A small spectrogram autoencoder, trained from scratch: encoder activation relu, decoder widths [32, 64, 96, 128].
Rows from block 2 of the decoder, named by matrix and row number. Rows with one number belong to one channel. Each number is 128 + 32 x the weight over its row's rms, rounded and kept within 0 to 255. All counts start at 0. Numbers have three digits each. After the name is the row's rms in percent of the matrix's.
# convs0: first 3x3 conv (decoder.mid.2.convs.0.weight, 128x128x3x3), inputs 65-77, a 3x3 kernel for each
# convs1: second 3x3 conv (decoder.mid.2.convs.1.weight, 128x128x3x3, transposed), outputs 65-77, a 3x3 kernel for each
convs0.30 100:134150184130121120068108128131121146106062089158100124166122085163091117157122124116137130166157126142123098173162106117127100108048122139100118122185108100072123077112161072121149215124062166071139109118111136204108132134078172155082106134117114207129070116153094097162164199131120091143157168116164176136137160136106087138129151149143255197100107176
convs1.30 106:124120181168179110133142088096234232181108131087104165148160132138111156103119112131108128117164078138111131086156099126092124126102068154161109128126188091130180136147103135134114077121166104137128178111076136167178164092099127121102132098092149089141150121116116142120126212130176081229151160167143092160154153092126147115175132183101196185144120133
convs0.31 079:136113182060060084109146132087088137118121097092057100148119195152119108190158154144140147083134119115134139105133084084061120107101120123179108155125143099112105097126077098157136134095092159123195131168127136143153114165103122129155122125140142058107157118088093125161162207071117128127123137086086140133127097105160099097172102112215095083124131142
convs1.31 082:193137128146137178132094038156117160049141185117135086150102096091110138088136181134133119112151163178096135140098135109105132150127113134088127092132104105158117144084093141176104131130091114103129142112083174209119139122144131117221137102142108124172125099144143149179154081106084141160144155117165176095096171133135103124130081097150130080120160211
convs0.32 094:132095146136105083149220172163147129149081135159123146112148141124133176187122139184110180094102124121133095077129167182144142120140138090091096091093155070115100155129134170127136098125109140130109157215122131111127137105103127162137176111158125180122164117197073094136129143159201148093136123181133139109144128148097154141148116160083087137183212149
convs1.32 105:087065187124159141158167128081063130159199130143137103098204147085181120174072162118140131121051150078108105095078124127113107137132129173126112096205156102127151168078097133114145140186122174159065125152123102080106131126073098137122125128135116112148159106142111152155110062122155191119097151147150142148130100151111132129139170119136163186116114132
convs0.33 080:137167150132155123173131123114142096135108077162122204178150087076091142170139084134151170134135173114122161162192072143116109113127123155193255143127100134101146169152127149117169152096154145105144178138193216174139123115090091123107132092111143131148094088108109097168111194195127104127123134076111094138128126098096105147127088121141123130142132128
convs1.33 078:094105133113129135157151136136134126162064109110084100173178094132123196110053138121132142137121125124090140117130128146127056090123152198153135173129132127109193143150123080167113146133104147143172122196175156146098101160136147148084152139127133128164171131093134090172071123122184120125105113155134141146147149144100083041184125110137142128095124116
convs0.34 087:086080094139135162135129137153121176205113158081143172093128130106135089144156137105141083110157133168105104045097180162097085182180102104061099168067132093184100162173107131157063116126113174138153140097098163131140133129118120109103083114094076072101129072096153191101113053117091106122120145132076095109132131140085091182168110108158126117130140197
convs1.34 088:123186113118124127106103153092117133196145203106127121094177103175160119127110140119128107140095088128119116154119129081135085081134144149082072079115103110130143108106139136119147144109073186130116099127123124066121138136121098154153161171131095095169145127104106120159130110121114094163117142133116131126142110171106114126124067138169097121102168154
convs0.35 110:102175148118070145131097142128142111084117131069132147133118095138062108176153113105116156132123088136126138074125131140070151143123096119164100159096124106133133133117108099127123078174157158134129147138121135112084186129052088118155156179117159108166122106174089103203138074247118131117039155105063081154181156133121087148097124182131164071107126119
convs1.35 112:127141087122127142101185124085176180109107135175082131118098105101171143098131146146127137127179151109157192208125057115116143084071109093161149137124097164100109105089109190105107163141128155102121133185077189154130169083069150093089173152132149059134133128145100106157160098163128135081139171138131137080160137105137129162083173115085164161057154182
convs0.36 119:141122084119143130120154098143175123129156102175080098112169133189140086079205185140071141152153147127151079130134204168195139144108143142144114114165148148107122081117167087089098121146131142161174090131130101140175165190090118129147131088129171187115127153073103077108127096128160144177163127162148133125097105160085137140102142136077145142139155146
convs1.36 125:121159102125147158082093128074124105088141159124086123077067125164152130133163144149151144119123145081130125131158151128142175121142072091109152107086171151140143113105185095141100133146133052150121123091103104086111191113144127176177089114141219132131112123122103113138135136103131104142136073072176062168058125125126165112139148123147139125117156169
convs0.37 103:142114154146120198156118092117141167163113094132180131122105158085113115112127172089145110101121113095079103085102157159119044083129124182182140182165167148122080141091078180169134154152115128090117130130061152095123116144118141146141136117161104136144126052011194089112119134187105205163125122151118100114152127172087137136128153153115124140111128108
convs1.37 105:104116086102138174126088116124107153139134152121141129088183186153091059141133122125161073134117147123067126131087121056116151126139104091176094076111132210100130064114126136103102121082080204192149176169079075087125112081109085120133118137115108093091145116158125129154156073116052191198149143175148137114196129088150155125130117099175102078122146179
convs0.38 100:122121163121161141209175174133160129158097146195070087139113058128110000150186107119084173147093081100125126086155118152133097163054091143112169125138114152110073155118174150106153136127116107132097107108081091152164141133175132156146121171163160132083186130093158105148135113174204121130103067176180145078138124114123169136118142178120150135134152079
convs1.38 100:060128175142127099195152078154229091115141132131108106107105123101099124131078139105105118155123114092150151102095121122135182068128075101147076114083194189069084152091124143106157132136152104168113140081101160094189066068139087135101078163145165088124184163116168169040117113147169099172075129141142085112159130125204104169123124133065146133142111113
convs0.39 080:103125103151109109127134100040129143128074107131097157131151158129116164144124196083159148108131131125105099143093076094114086097112080105119113164128181132125114100038129177123077117100149172188120118124105087072143077121103175137122090090139193197135168118112118117128130118115109095095088174122078125130143135113139108121145154094096128127086154205
convs1.39 072:172126130181137116122130119144115093140150120173140143062124127110179126211142144156137078121136138088122185119142166136119175095144165173130153108133126092118098149104124147091058183057122109125115151141115219143126134121127056160131119156131127112100197104125092194127135111147143095151125030099084112159125122116177132122089173105184105126130078076
convs0.40 100:188225150120099176080089141193123125169125129130128147155143085112088143084102098134120156151123090147091096111092130174128131156163104140117119163160071086145150124131132157152098070143176127123134142124049151114133136174193150108182109136150108148187177147136083129097162153206122098119110185167120160153114153255121136140102096126127107156162142120
convs1.40 099:111127127122126137197153124108087169145105200140158152105129150201156156124078131157135099123092082115119128183131108152121079060120215094137142105131132118099103092109096142100123145132096153103174165164052114118130118120108188176128087103132179141077126123134138091157096121158122097139183128146122131128169141097120119104138128153144183156108108060
convs0.41 105:073103068122027116077028062078115127131117127118151140143161100114164132139084122097155105135087112112127086100076167100103135099161148101121099097079073141148114127148098137126107098127115126115110170138083148083158171136166058125141120108124090081112182121088150158109108132127079092055067134129057168196149111133044113110132106113144145183063106136
convs1.41 107:150026115072163159123128122087091156119217169117179124056157146123114111107083140104186121136129131209101145106114163115157100095159167139077061114159085163107112116199114137175140171146137173142087142115126156142083145115143088124136119148133137152111143140092150131120065121147106149083134131160099178114159116119132110110104061126080145138095184135
convs0.42 125:106133132134117139135122114102127175116146160089122143115125110180165061160195123142144105127115156135134126088079002159111078084116118176136125138130101156153140045102154089136117121132092119099110096118135116121105177086067089091061120098070126161155108081117151129072157131147133176153087168137153098219181135114128125128166158149203135108153103080
convs1.42 121:128123109131161139106157158100139113140094134125115108099087066086110155129145091144130131087113087110127071109138138107129133123140114146123113161182140187117120168128118106126119127147172123144174063127174167103082174154098174141067170139061105122128095149116151114134116144143143131119107103132070105095137151131097123163118104050190106124184136118
convs0.43 104:188144153126119180094051120147135115123132151140108152152095172101099169064165142095117157113103143092136109138139065075131140151106167155148104085136107148111123209130133119147120174118100121155130107145175112122096110104132049169151131135132169097095134095104119123139164124147107110097170036094071125109113129154052172160129064100099150121051086096
convs1.43 110:129149182114110110184112121168144134104121160173133126057113116149128109159061136203185130103118134100124122169122086086122199091127088114121127093105115155136116095042150136085106094105172109123089137144172187188150139131109051134146140160117068140126152129147124128087145134111113124130138042140100122145092111136172151100130149153087094104126138130
convs0.44 100:117116131178130144043145092149161134063162070103080110114129088196134102166095163154153106096123098192135117148183109116168098146146106164089056176155216096143084173154155095199037121101147203125125128093123144086155155127118067175127155046131112117133083119123159134133129135120144204139122132119105093138190142207159086148104167114153134148118167195
convs1.44 098:083115165144115101055132115121128147094151124125114165149090075149092130077096137123140085118130126131117115146166074121201164153104105093131119160150111130132145132152150138087130142179151136143158116120140100079128165081069133198094207179114163151082097107096093148116154127103133161131203171135178122084099059153118152144129121141049051173128154154
convs0.45 077:132120132118150116155130062117144120217158175109149135084120124132158078116117150119094118120145121159194164154112144109150073159121134089077116165133084118134133013095188110126119099176128172113174140143058106189149129165223152161154101093073128137145153129103185172133100067141110136131096109141105206158162084180118172123109255112168111162122123080
convs1.45 073:116148126122184109118117101149159104149129178093165144083087166124107123162112123070129091083129090106140153153155113173121114131184161142149189128170061163106135138080137134107124065145194101174147229076106145125140171145136121143123108168171161081079141127065133127118151100118098092101148132130134127110211175176132162141141147108175160143182073150
convs0.46 109:090068182107113097143133086100179136069136129113129130126141140131119125140162131136083052133129069120093120100121107176132023111066123201124126176127138134120101139124089129120124125127105115123077148126106122136146091125118148111132109140139116118124121103070149148105095134204144149172116172143119155187094096125157117049154177106122100116219139064
convs1.46 099:125142119167175171123141138127171160122152103094080161133149110079130121118117083116122136166126164133145113090126167147181122120122142221139095145143159164067046184138164075121179109079102170172104195125124126144086147104062114162100094153171159149134127120122141152133099121139157095128049143174194148085119139133144115129164051078085171174176136189
convs0.47 101:139136131117145140141143162173117170097108176156159181133243155097156168111110088114108113142117127098117125161145176149153131111120130139064157112151121098135100157202115099135180115127161132097183084120207133145201121199116133175141159092142170092191149116143124116113110114125137097056170163152152139133159137135146149149134118154141106135169152094
convs1.47 098:078099043121143099138119031122096099141135158107112085165154136129140162170112153121134142150107121128130183121128109234128157051075071135131153133097160057116124089128130171129118177085118093135122099148175119105146138123128168169138133139165146078130136132150163192070162140148150143086106097074157048159136125132069210125126103142119127122147159131
convs0.48 083:135140114154112094096104124071140111183171093107096098139122139135124094143153136095121154144104126116107101118123178143118085125086089124117133224141064106110204053208131163136216113117100135080145190110104172181095184126088073129112097114066119107173096132104108103178114092118138171105137149150142122111148106149105121120128173105134135112147200163
convs1.48 080:087114159123112135133107129107130146208125146090104180214110067155104107089117179115168073073129067147120141165166094087111146118129099134169129122126109124092150199159122075140082055063128118180118157110108108129080168124110167155168117145122099120133111134164114077078139138138095078135169116101140112099164132083087125163120103151173130132134170165
convs0.49 078:131122129150145033148185128000117174016138123109061128113087078162132079165059129132092138102116079166089131081144153113075038076143117112175150114103142102126104116156144142118122100124130164171169139136105163130150094141100148157123105124082114090111103131123083095126106073172135086160126120113098141126149076159118127086157125117136167140158137195
convs1.49 081:134159180098061151133072126076129153079111223123143090127129129116154094181086171112183073148095185100118143127123132166106116083155130122124102070137124106116068108139105124108127134157138177118081177141112109099148088141125134090128136124165087159104176184159112116156122065140130096169089112140099173124116151165155083128128130109117177148130114183
convs0.50 089:169122192133167130124082108124120116163096085197154132127133122136116154121107143154146132165126117130144141135067141139154144092071159108094123183131091188156088104125077231162085179213158101141131114146110066197168134101125130118105097112151088089138119139064122067132171176126132138128123120118137133145069070124116115147091118127128093157167131072
convs1.50 088:122169120153187134108110125192122125060143112173120118114142124138218145204105119061086147178146123112105120104098169117125178102148130115114153091141149133134144124066121191143085124170106105182194168136147111124115128049222124097137112144162147105132157115136120170151109136123172129069139139116135130182102155154144212142153120123120127113202134094
convs0.51 099:115093088144120131076135181116129112126055102122091101084144103160130173148108076125136122151123100153130134144139076069060080106107189165117174196162079093183157144119119125124148151122096162123076145055118165141092160134113191109098131091122114185160121177158084157186091103137122096122178116185196164129153148155133136129186120151144068134166136145
convs1.51 096:099172122185196111172112095081152033213112046163140095094184091161151154157107092158130112164122110128100129120090166098098013080154117144050114207108137164163149153115113074137132150160091098082106066125169180147151141101155166119129143102120113168164097071102101151135090139122138030139077123159163131134178142133117130133137127140181211142152083125
convs0.52 106:097118129178110124144140127101101171146145110135127124165157134040114137097064091101122182134113104114018037161159193133152174093141074139130123142142085169116139111129129109139106141114101187167137127141082086097089178089083121164162164255213108156109084119131144119078169186121112149074079205202087093172169127122175128136122123117223156178183181177
convs1.52 106:124108148143113100133097166184094112079145076147181163118146121119134145116099084205151157106104096074057091124141196127123114128162111118040122136141129111141127190111119087151106128074128132070131085181134192096104045090136189167162156192160134141118111124150120099130078115108129128067169154112124084119103133124099111132166052073111123138124186144
convs0.53 109:114227192143099072153098140117134157116183143175183180203154211198160191138174107133198170158121077117079170133140135128140130132163179107137166135164166132126155075101114106101164120159124165180155173104121109146142114116104123144112144136168178187169112153114123151119160138164123119118092147134107095121179108100150104100077144110126085143140175154
convs1.53 113:094160136136146181148195136080127137127087123129144124141095119167137085089107116119160162105144084123154130135072071121119133137197156106255148088189113155206165061139135111131112167140133141107128140145124067069123092104082126133139159136140142106114102088107115060099070113111136154133136136089144142145169109127142136091129127123137121177155081146
convs0.54 100:120202070180161137137080083159174137167183129143135133127179160118131124151137104067073144128169100170113121112085143131167099133125114120107122158178156072114135126067096149112123120130180172136141150150157126145127128087105136110081113105048142139096108097112200145104158080147137100142099151244121032058045123118144059072099148125111123118153105109
convs1.54 103:128192117184142123134189135124149189124035122116131169128108137139163113122144156151097093092129146060134191143134138042100131131120125079194136169120118090115144099146093156148116098131125183145186167132075135161125093124076129112107080084098133132124136134218169123130095105136069101146139135123168157056175083089124151143108128085161095019112162093
convs0.55 077:110097147120152082163164139071100140095131105032122136186094166150141162185123104115144107127158067150110100180090099123173115128154137141111072128139141124118166043073092202142088093102163123079133128137179178174158126119185087124099116112077171211167132145120132155142121144097161126099088135191145154147110034128127091107126160142107114129078172113
convs1.55 070:094111110079142105076123122153145137137085156119185193097121173080127180134129091128143113167135087087097156090140143158089110118159115122144078135139056144109151177138169148146117128180117093111173180107127154157076171070061159121148131135089091181149141160110108117087110174136097171100188134105061128085098150110149123124088160116124130120048035128
convs0.56 070:131142122075106098136128086167123099124099116137091144106119149090107143116154114142101117149138153103125149182117118122104142104143117149147129166162126135100150166149147220111114171134127092121122096072112152114100179151135176119123081108117113128120106190139149181124163146164070108182120135175147122063102128078119167135170207163147195171125083179
convs1.56 068:177162133142108098153133074169120081085147117118121164139166156120134159059105202140154182151170148117166153108135135188107075130148140140099144107066124134143127153181081100094139141125120213145131075124082061075185089108161189165117096125122118121140094118124057125162131126075142104136127138115097118180129168074120139095076154053148140116126163046
convs0.57 107:179104152146161153189121134126155125141148084149127072119102226103092130209084114131129147121144155096125149053084114079120104135118136139138150146139158137131157136135116122129122119098105156135125145163137145137116195127122166161169137138115138113185174157211165129194153163080122083096162166117139074077105083054105092025166112045208117071216143112
convs1.57 106:100122097136133123150116113188150108167151108184112150167176087205119091121126144119142148106124132140139119079109157088125217120108131101145168156083089130082121104124136115114143142166110133090156098080137086122143151130114101096163143139165073121179091129186139199147138067084093133079155138112137054138159103040161120098255140058211126066213138089
convs0.58 107:018113164104117139140148094128111122133150108129103103141171100113100158120129124127143119165121136125156128166139038122137120094099133107129169159159133142118144096130135117128192131146101150104129132113135131103136204155108151132082145197079128106154125086150172110139143134160170123095132122102092082189084131101114094090126047154132102128130084121
convs1.58 105:115133173098133184113138138163135075136123059125124107127147158174130187128138089153117100185143118141110129077106180094095100141127113074172145123154167149098130117183188112218149106073140165133124082120125109141127099078169169126108132141112162140086103126108173108137157147083119102129083161110107132098138101130083115146140161156144135161129162138
convs0.59 109:178123089103130125149084128129097094151100160091080116121141087104131154139079070123159148093124109134144114146121034033105143095142087127152166103124088160170162176181151090161147100105087136111092139140125152118122176134125123129093135122131188178128167165162165161093148107122112129111228052107175129105144182067107131139144055000104145108130054128
convs1.59 108:097092184176122116111080086095168159111133130116152124107139077159126116064161129093152108091110135143115163137116131119150125145151160111083079130124104100140093147142132099153182153117099125111114050120145163131174064192157127157155106073143162140118113122135138139136110211126116066133072108176096132117128134123090105096099130132158119209128122090
convs0.60 072:150084114138095163102131126090104145084134149137162156139104095162115094178153107129127141141157136197147128153150186114142157090107139163122129137144148119163107092146094025141109152157096145098027144104113112194155114129164094097175097138146024181115047180187104108204130122128090128159165125137114133066128108105149119097121190186072129129106132089
convs1.60 067:133140151096097103081094113119139134147073114142082136116121130155158119110142168111174102125107069145120106104147133133147114228124000102134172161113121150100087152117149123122170140167134148136152164136073173063128145105153105140189118167115122093188060113111102110088101161113128137137213137152076158146129158238130134125120137136137160148106139173
convs0.61 105:175153117133146153162163064122128129120168142156184131166125072100076056112094127137093086124133119114151124123031138158128078157123091122116084097134157097138112131145129128134077168127167112093087111107131092122174068143107196157150158125098144086123115106126091100112093134200098106202125137154116181181085170185120129145098089122087123120140181159
convs1.61 101:177105101204133178121151172178113166059157167080170063133120162131105109162134118086131130138110081161136068071127058126142164137163091078125151078071255113130125136163182149082067129151127150096130184109080166134149148090136080149131141160146168131106145167138153113092102116136103116255116132172182148127132160122102167168164109118074141144118165124
convs0.62 094:134105121177202135184157122121128164144122113173097128183120077060098080107133131128114147131132154086116125076144162169124164062131192122119114129159100129132171125118146140146139162130096114135131148141156168156143110152181073149154077139192138131113177097070097111125112135107159168105164207154144111111170118101239128151068076147077110087115147121
convs1.62 092:153077144174121117149127131143113099088134122129072174159131137043062116128107137106135134084116112135133149126098186144148162105124131081142141125153109201081138163133109139112144118184152153088116191179105112211160109119197087129125070160147111129177151136077164165184108093112140112153130144093201112093208112089171147110150131111075104169077095098
convs0.63 122:146080102109113098110093057128159156102137107114117128137180117107127117161121160115140078162104135179153081121103150164094095117157066141136159213135184142160122127146142209142095150113117166130132152112128168115104169121083179126159122121217132117119149122142155137139143157140080088157045122143109100081123122105133081093137128074178063029191101060
convs1.63 120:134135201190142120110120106084126100120138134127171096148146082132145109126072091147128078134128091173107115149107076088143179110121116123136099117121184114118106153152145158131084066151095034096160097148148088131139117091133150098189167148129122130113158136163126118103148138150086094110084059147125112156121158138108109170183149048204146062133090055
convs0.64 099:112220162078127107112120135150105102076116130111126117122115146213162148138090075161075112061131095096142121099105158005079184139098116129099132090119187119134119128150105147125099080158157131085116124130137136136132162177124109165130102158109017112160072111164092089136183103067178129123119136197208165039151139134178159113086135150088136070133151073
convs1.64 094:184127101168133130142118135099094073111141104133137139151092094177159122084172138120137166145133162109179124136169128118147136176139100144111100145108133101133167121118096127075143177165097139130148109078143059096144085131149060067165086122082130129154089183164118158104102107126161155153102162068101185160105126172181126101079115136100144094135124151
convs0.65 082:090107199166167060086091126083174123158143171081126128109123139124141169178118126088120138096124088107081086135111130134183132155183102108096182189177124075144080126198091086081135126119118145154142149099202127132137166086105129132129139111103114093135145186131149168158148126161127146127106111083179111050121125124077109144169140071123126116065092147
convs1.65 083:107159132128152074081074142090154122213124171116137147123184151111209182102054116142122092139156155101096108177094091119132160181206102139181124134160201137179196101144101147143110096109126126134131112176167140124133184121140096091143130134094107090094186122126128113145128092137122080113145147148137094142118132087111194101128178166127155169104087126
convs0.66 096:159052131141094139104070155114139156097082110138102151197180237142194112213147143146101120147117135095121127104142123119050129109178107109113096106055103129131107113105155168186162088144092109113089102147134141158145143085124138098106120171119120126134123077142100139189132155144099179206161196195135107151148144107131143172147128102106115122183190154
convs1.66 099:144169100128046140133110164078090161165143128060135119197142063087140107149114152158125206143145147112129125129096188113102082139113158157104134090185143175082153110158143152129164150131102091043149065134123141159114112093112195124082138129168142108130111119127168164126135116130175156075115107155121127135085093080110140159110115066112165141130172157
convs0.67 098:118153124106067209123138112189109093148130148102132195152066042049036131177160133061140153172131073167094098223189184107129240090133157125162126176113149107133147116161153081136160118134076124120103117136145157087101225138140095133233087119157073123082129129154121087088160123101090094106111108099143116078167180105150105102167145110140165068128139159
convs1.67 099:096101145121107091152146079110181169044077117137109059118143122135144091122085134194141109156164071117118170119108184120193210179115124137127158135190158158111136137153127145160143114124139150095062092146112186158129137106164085098203171127155154126103113132196114135146146132145069073103181100121143169137165149098150132136106154148134118111099112129
convs0.68 096:118177189077091116103132164146127144129129129070104132172080125180109129145094171130145164079117129098104164102148065130067048121122142114131090105101089097122129144162147145139129059121133087118197087136140069125116156138099167137099141102105133077117141121180080080127162174073206159045137132082149120202128137221120126158194119134135081118199098100
convs1.68 096:081105144134112136134139134165146130131114106164196091106177179133120128125104090109129129171133125139148130138132124127101088108154163092108125126096098111168101098145118132133113087131113147087122136107151035104111175115121163095131121085132147166091051137227140130142106097096119081140144172100132157110129168128119152082123137109092151171146155134
convs0.69 094:106119135072117137135075118101103094225126141171143121175126119128125154138127105130145079127120111121085139191114118133097140068143113159156159173121043126122139084173174158109084115149118098159125098118162080135137137138099119106139141175128117119078186135140095084118147154144058191071205165115105099071134072082126098160130178156123117124144160125
convs1.69 098:131129133064130152142129158128152159201119123089172156139123113156132169109140126112147171076134149141117110154075177139126145120158122160187137086136121173136134106131091134175168151142148113165173128154102115097135057142155155127096138073124127086136131158109140133094117166110213113109116183147099156097179132147130063126141175128159155169147110105
convs0.70 107:153123134126154186184188151135122189174130093113121127141162148070142161143093130162115123103086131106130112111058126129141129142119083097097130113112129141129098171124077113160154118125137157164154147147120134120072098097109089097070106156136110116119138109117173074183147186149005128238100125160130083207094110116143147222118126111168224126097138192
convs1.70 107:128148124111172137192179122108129168180142090123122130165136122041114105086072110096140164090138109126137100096080150124139149140130102121110159131129059123116149127121146132137136181078119130162119205125108156129106097091152128095104174153107092115211089087124139154180112102133114163172130133129146085143112120111097137138163105118105128116119171179
convs0.71 080:105107153125114130156114146140065078115072072128094137119162124128182128133110131154102097145140133111187132107089093110103186150201107083128163086119161126144113177142148112080105156119133144120123071045120014092133146162069158127127069153181117123102132098112115156181091131110141128136104132157129084124131111112118156094119162134104089171084178147
convs1.71 072:191133110158100114142116120152108156108101150059132136095148056129141158109089169114184171118103160144192103193168145162085112122129120078119143146097112106201120181146137097121130087122155097162124077134118129071173071102129154143194134177140101127109131122105096078125168134128148087115069060110110140129148195121157148119155107062106120125111121111
convs0.72 088:104112132151068133132125117092115145072075141069015104161072147112170125142144110148153128136123130116109134101083053070059158122126113112140131077080094086128125139169105125154156131110149093150164104078174136140139087137126083153102123090129120089158138095127077073090104107245141110147109083121135207152167120107122132156066088144054074100119090103
convs1.72 092:135104064117057115114057123140109131130077176103139181102117105131147144138061090138188123149075100156127131121132088104123056143132167115128145110117080143150114178134130044160168107134110144142143111170128107124130120216159166094121118074130149192182144118136153156132109096125162084103104129132168160125093127120118125087101137130146143104063093181
convs0.73 102:147100138115144172105116164135113145125117140118091136135181201205120140232189125141077095158119132165220125113109057088069059071057069143121135131112104154092102139126136123133131113074047141118125127125100127138155128103070163117068082119046172120111144128124127158130120102189149153194074136093132128126066126130150182137185109084138148152158121091
convs1.73 101:119149131122113167162159106136144149146112094118158107125119170125203121169251188078106139161130119153247175118077147152108119107106122145100115175090122138111090145137117122138153094093125152106073090123131126174117155126158123126112146096130128127117112129192177122062136169152115116110057119162102102134125149156090131124174105127130124179155164117
convs0.74 088:150100153124138244213143113128106128119089148113107112146169096132129048120176142133089124118131064123108128181107096132082094102122016099103131135144132133165113147101161076140116087168142133143096143135139098133135107143162175127148160143157161158116106140190161160177097150156076112226129146201103211181089157213122173252051165118092129094085127157
convs1.74 084:102159135097129125192162115118107116116214100174138142129141111108125102111099149110120121114085116122119116117083145072144135120106073119125098095184065136153078139132159068058148181123121128138074214140068180122125086091075100130104099117122129043151098129129149122078115144130140201180119135201093131144096130165139156186119126150145133160102133183
convs0.75 112:099172105153175126121082075142135120169142134122115127105131134131157224125154188116119108108115109145099108123129071148242077137153157151096101172162126083128139142099152176089111181191152108127149115126147126151132182156166160102109146129071161192132137165086111104130180085130174120073127136077109122101131126179151078107124212159056145139090140134
convs1.75 113:155088103115136129047114115095135161126153178111149145106148189174111125129127131123137185129123113101094116098135155140128174090178146123133141089189180121109150110137168157195083125126132125112130154120109118099151197126093117137079117118107128114090170128139119098130055211147109166126136148125163121143184117098129103093114157139138113103044109109
convs0.76 085:108121135148096041149108120124112179177164029151147060155135106077150131132140091203191160147108122105152082091124106132096128186125143148112116117089098085144128155215167194149101145136086110107145082078124155160159125133144113135102144142114239151163153080094116117125111128170081076101175144108075130141087107062117099166065136159135182161087127104
convs1.76 084:142118118130110087161210119112218162079079068145159169186165125127127149136074130135090204130179170105121060127132141148144133098116141117067056079144130154134116162114161161131165111150130071133116100116119189143100160127128161172144081135126091065135146134114142092086093181193176181111098125131096131170093164128129132092188145153159141128129164177
convs0.77 113:159116166120147126159177142123122144053134187118137147099135203109159209042153162146103143129145100095113200087117190090100207143169072112089127077131146146151121172119133131140143120118172146138119129136131114136176018142136095128128129112083150114140147122136130168110098083149086116145063156142178129094145113070170141114058147141100113096102132168
convs1.77 111:193130089108116103074130147094093181053136179057195168113117159088115133122169090123115144161108176095184140150149088155164207115135214141144145075107158084116109154154133104115141147116095186080109144097110172130131072203131097091109102085187121151123149181117151141113120090152149150091096148127143118121087118139139135102090106091109115139093142117
convs0.78 077:122133103090068076105083133164151139115107129114132113204110138152123079143115134158169140156116134155151090092071157128127095138091088149147113118115090150130107137222046153193115090153131179076140139131098114125147177098124112139112111131073116189142122099128132139080135121129167134127164108145098167152115119113132185107182131103151098124144120116
convs1.78 071:094203140144165151115031098129110116157181141091078129114149155112121159132102115147168095189163126139172144152133109121170139078162129158112158149166197132113171098154238132134087037168110086063161126009126078106111155182141115138131168100113133128069220169122135152142165128103165168123133080149113178086053139130082075160119145164178147111136135088
convs0.79 139:134111149117108106142097104112114177124154082159140066171147106158145160146133043130128129120093088125133095077136130076098110150094114141166132062120193180126153088180089124185162096143081151112136113124111127124140109112093111134180103091100120100103105089164120099174123154150089163253062115145130123132123110157123164083144125144121135141131127109
convs1.79 140:143146136165117147103095154145122125112113079107090182150104111045131197171153117165141059146147123139108111106147124170127118121162137158144142054082124113168151148154148108121121169127073131114149087148189129137050155131127101135220092110103156132098125121127154151121122099134136154145101124150172128127097163156070151155139146108120128110137111106
convs0.80 103:133096151139148069155108102117139082114146180171182090182075159134095100034067125136122140127071154119117129109129223218148137175134137150161181103128191185120085152080046166163128176174122100118105085114112140117174111158196123150119120130109192122057168112095109151155079105130081167134137127112157145094126081038091105111127121134111109161138110094
convs1.80 111:154055090148110155110087118162116121118127094108133157105192140062103139153116115130165126108102187103103134149117151153145110090161179131135107122142198121119102147131130172112115086156122127161156132154135145124114120125134151149107144097191107114150127122120116108080123106135186141126100129138119174127124127169170108155122159117063129146103082078
convs0.81 073:145150129129097097113084148111134106116127109135075077184127137156112141110068128136128094149103114163103146141194129158191139164124101126120094084116149081077102039079146098148166097099122106153139131135085171149146119157141110133182146123095142154120169146115138174046146162117138108100075083131188099195135144165118141137127125133170116123160109152
convs1.81 074:120188085158127126162131121181126075129077113164117170076076130160120111128147110134129108174137127116126156208094113106168172155146087141167123151121143133194125141145149149148096080092090121197167137125140150127160161226106116144122144112122120052173144189121100123134179098142126115126147114135171114085176188115156139134145188139122123069071089133
convs0.82 076:101145153110109082135091123156125145113093155134117195144116140112152184209127162141133103130120158146157122158132086138132143114142087150062137162067132129120106118075092099161140127123155112128096100122160225102151162154101123150107140089187118112187162097139076138111132142120077102128104155098117142158143105104135116159170097088130077101117108085
convs1.82 069:180083121151117131144131114118094125152082105125135138147095112123171104128126102144128130091105141128134122167112139122077122098122113172128114196167127155156132101058144102101134148135109093127118076156083028097158091162147123143118189100138078108198119095158064152153140123155151170164085097092145153143170149133137176087150182127111108114068103094
convs0.83 086:148085099117142130178112107052129099185130121177100131081146139050099125123132134101070127138200109115083153145138091155100137103111119206158140097101131133124125046094133189133156106148128073158134158170160128158252102134097140099086077076121171118143107096133169090117122148106230116120105111187090081131106145075127129127121151141072191121169131131
convs1.83 087:138123119126123127085142138159168110147158122141112127126128133147152096134127154107113165155119177108118154078126163189071082118115127152216164118117098099094168123143171131104170146130081105158088127129118130140068076134157127126129095101103132069143122123133185168162091159162225101130129123099129076126125144119100093097133142144116139128164105137
convs0.84 101:122158178100171154107129114122186126042085125116121103133148099119117120112068116135140129135158107154124125115110142059137067158127076162141114134141210147110134132124156133158075118168140142124132215119172190113091132142154172172177178128148128193134184150185163115111169108068056091155127133164154144138120103109150135141145107071128096083133077080
convs1.84 097:104127152089149148042178172099133117133151078111132095130187141150170116148176122118118160119109124137104106148114124137123126149100082129108094124123151184077138079145157163112123121167133131114086149120134073132199174128098101055168143117114156121123098118133133133127153119037123166115101107123169151130098123128110151171183148099172194135110134158
convs0.85 101:053145088122147149129110106187156132129120109131086089100167165194125149208080140120127109137161114129113150182165117136143073195139041147137166161175123105134136125154062092116137109115083122104112064069133142108088183128109147100080223147094105144190060112186085134129255124028218107079133110096198104097115127137136136143112126112144172152191144088
convs1.85 099:107134095141155104135128136172116083157138095096137113149135129131101132136095099110166121114101095124124172185124089161107059175129078135124196128127123164168166100123108046113159081112084124125096060114158124109163196137122175095093170127078107150174093119155101112159131147132166118104172108024172130124145123127195135097199130107101126143155133125
convs0.86 120:153146206131105090180171134149133099097175116126129130090148171094095096133140128125159088085116136133098122152156146077152134147181117137131123060100103158174161177132131137082058088089171178110145142169167112059094147127109110171089150097120198111102143113118141165121146120066139113104183137179129133103146119124112124126121146181153142134101150152
convs1.86 124:107029092112144151142117130107144122168228147187079140140128141193083118069154138100134136137157193127068139122171108145080133152112175124171105148172143162084068136099147080099112132147141085125132121120101130175193113197160101153105121115108161099152119111166110132120128151128079115114145192091142121145142168127152138127104141125088115115172147124